config = dict(
    dataset='simulated sounds of rotating machines with and without faults',
    gain_aug_db=6,
    n_mels=64,
    arch='unet',
    activation='leaky_relu',
    weight_standardization=False,
    widths=[64, 128, 128],
    upsampling='pixel_shuffle',
    residual_init='zero_last',
    steps=26100,
    warmup_steps=520,
    weight_decay=0.04,
)
Rows from block 2 of a small spectrogram enhancement model, named by matrix and row number. Rows with one number belong to one channel. Each number is 500 + 40 x the weight over its row's rms, rounded and kept within 0 to 999. All counts start at 0. Numbers have three digits each. After the name is the row's rms in percent of the matrix's.
After each channel's rows are labels from the 100 clips, of 14976, where the channel reaches its highest value: "strongest on" is what is common among them. Only what is clearly more common there than usual is listed. The data: simulated sounds of rotating machines with and without faults. In brackets: how many of the 100, against the usual share in percent.
# convs1: first pointwise conv (model.enc.1.0.convs.1.weight, 128x128x1x1), inputs 64-127
# convs3: second pointwise conv (model.enc.1.0.convs.3.weight, 128x128x1x1, transposed), outputs 64-127

convs1.126 111:465493478586497505512551500533545493481513427474502509450444537489519508537534542481480512540517492496528406488460536504515493503569443460477513443504531505366503491495522507526398479517489579
convs3.126 104:448455498496487545517513466517460528487497557447473461564504422576503556537530530511568504608497453441553544480525478563537479539545522542596466522550546491505475489543539514500563527439532606
strongest on: reverberation (92 vs 35.2); text has "room" (92 vs 35.2); text has "reverberant" (92 vs 35.2); fan (32 vs 12.4)

convs1.112 108:563535503508480477529483508490510530535508563505469514480496472509493445458459449476506472536512504513581521513501459511516551501423501460534564619506397499602471509544484476484519555565510457
convs3.112 099:434471505516486531528512488516465491522481540389516470483522461511506544470576457486478433485479485499549531460494521490457546461432483569477555460393471517443493421522523491522504531470539536
strongest on: conveyor (61 vs 12.2); speed: slow (61 vs 33); grinding (37 vs 14.3)

convs1.96 105:539473486483487491459491545422569395509466479423470513448506498468524482541501456536531555528543424505523490463474421444539444497519447500504530484435546412501527541519506557569496457530508475
convs3.96 132:563472507524452497474533475517491448492442549463485553538528545478443551475522473451511541502449412416499500415529403503535522488479469542566535462508480402471490488532535406498530508468520534
strongest on: rattle (35 vs 14); compressor (32 vs 12.7)

convs1.123 106:464429463486427516493499515454578492439500408470496506452474497475546514503590518486502575495561524544615457545477475460447488485509466524432499493473547502488447510487514509490425578489506459
convs3.123 121:575531477482475487485512548468509467498485448523503526461482498492420443523441590492507456538456548455452438469491451523573491474573453540454602500470462530541563495558499455574441491469472531
strongest on: conveyor (98 vs 12.2); speed: slow (93 vs 33); text has "room" (64 vs 35.2); text has "reverberant" (64 vs 35.2)

convs1.0 082:558577538545491496570487492493546550478442581501450471419498484493476512540472401488427473521502509457491583454507532538487571505547568488557493506581471499489534496469544489522532452522480514
convs3.0 070:525471519471539405469552535424479540477473534433499449536512525461481487459542499482486561497516515596507500531490488471433470525520516474476516475502474447491551517462550479519504521549462488
strongest on: state: faulty (94 vs 54.6); rattle (67 vs 14); turbine (47 vs 12.7)

convs1.93 084:535470462385518480460477485434499442549467436450534563517569566517531516530486497517526547487488499480494427520539474501470442499462591525460512475513423460551492486472462502527458459577481426
convs3.93 101:589574432552436525525475509535517520562529515500534526548555540454468528506433480499498560490520500488502468466548456472518523451511586514506524464503656472509546531517493523510438526491514454
strongest on: reverberation (93 vs 35.2); text has "room" (93 vs 35.2); text has "reverberant" (93 vs 35.2); electric motor (32 vs 12.4)

convs1.113 091:530475499435474496514520525443545489467405435464457540463493536514561453569539458491478572459564497487531464438470520501494532502524524627486516471513523513565480506519513526467431511447508462
convs3.113 074:482609486482495527508523505411509508566543451491512489505459519489468458519467512515504456513524472502429471499456469479568482468532486570508501497504543489531549546508555504518474520519437474
strongest on: reverberation (96 vs 35.2); text has "room" (95 vs 35.2); text has "reverberant" (95 vs 35.2); imbalance (33 vs 13.8)

convs1.67 094:526525477577441546490508544510406524512535431567505442520491578499521570468511510492475436517469525488533392504508505474542584497498473397503524593471528462436574550495444474447426493482501499
convs3.67 117:496482518475525455438505478489430492434433433477474498422465489517480530475462515445485401456489493504518463558489503493531468595490490436494436493534470505473476563489489442523548481465535587
strongest on: reverberation (87 vs 35.2); text has "room" (87 vs 35.2); text has "reverberant" (87 vs 35.2); piston engine (34 vs 12.8)

convs1.118 108:518465449591475560469500489482492514546523469525481385494489440544505566519573560507440470554491553451468498489470557519523525495509530469442483660487492447518538482468505499505462434527495499
convs3.118 113:518497504490554513501490494491513567536488435528502491458474502456496420471531459444510565503510511560403439554475501507558472473513552451495517506528523477501493554502612493449498524528542460
strongest on: conveyor (89 vs 12.2); text has "speed" (68 vs 42.8); speed: medium (66 vs 33.8)

convs1.36 114:491502488526452513405512499474512553501472516487473490467474478472467462448510579565584497473558504500516499544451508534453523499501514523461449510498612494452471433449511460462478426460498502
convs3.36 099:532486517478473489497483519472499477584586477506560495500478472485478467550564535515549508520503590473517531473486467481510488534580483472480553527495580496515605561491440490491515481556518529
strongest on: rattle (50 vs 14); piston engine (33 vs 12.8)

convs1.117 106:534487493501482496452484546435568416504468485460466502442513499456533482568494444527524546543555436513519480460469420434529465502529453511498541490428542414491511554526520542545498463521496487
convs3.117 143:441515504480562500535484546486523548500565443525530437455478461513542457545476540539493457520560579597496488583473593521483501512504513484452466535517505583531507513483488594503472506528464480
strongest on: rattle (48 vs 14)

convs1.88 077:595474479444511494487526417536531516531420491462501589494519593543507490474508535541549549438449551537473504457489514565450558494472562523451516441548448571533494443486478503483510517488502452
convs3.88 085:458397545486497511487545461550525527435485462499480463463519475509489518512539508463508523560545507511524506553551553494458476566482489463533478500530463478467452431524513529490554471494485574
strongest on: reverberation (92 vs 35.2); text has "room" (92 vs 35.2); text has "reverberant" (92 vs 35.2); piston engine (34 vs 12.8)

convs1.54 101:496526495530484523527449500476548491428531519564482481472491409542493518507491498571401508454530464570555490500506544513489495488471494497533534522551509494493445473519568378471480553567507464
convs3.54 102:502479512551473540512521503535512542585465525531548558531512529500465458483538492482543530511532522549501492537526474464509556495444586514499551561508593485543506478547477548513482507624511511
strongest on: rattle (49 vs 14)

convs1.103 072:540490469503491482522549534503580464495442513454464527427528516541536560524548527472488567594533485489558435499432505500497554493440516533473542557518509524542473493492504522495404506532515509
convs3.103 075:527583468497521549554477503502530508604469482546456539540535479475500525481480435492475517456536565510500461475521516485521506337458474469451496536434569515497506531473488527480530535577511457
strongest on: reverberation (75 vs 35.2); text has "room" (75 vs 35.2); text has "reverberant" (75 vs 35.2); clipping (38 vs 7.9)

convs1.3 084:546565555535491491517488471481556551510452591497446484411503509475453515539466433488446470516504521468492586464508527549500544507569576501566479512555440471484480492490555513524538427530498521
convs3.3 073:528483513475548419463540535449504526496472535447523458546523497434482489472548486477474553481503530588513498517487496464414478510501510467481532491514476453490555531451559465513496513518457486
strongest on: state: faulty (86 vs 54.6); rattle (54 vs 14); turbine (53 vs 12.7)

convs1.74 130:557499503490432502520460516424528544407445471490502462466505485454569478496479507392511520554549448539519473554492426465466563504579486499486484495446526537455429538523455553421479533496502445
convs3.74 176:577493475515453483516523553496551475487491434488553537469526504481456523549481531516498456510501569452426418459498465506565480461589483496456567479506506506532559551568451462550438431433486553
strongest on: conveyor (96 vs 12.2); speed: slow (85 vs 33)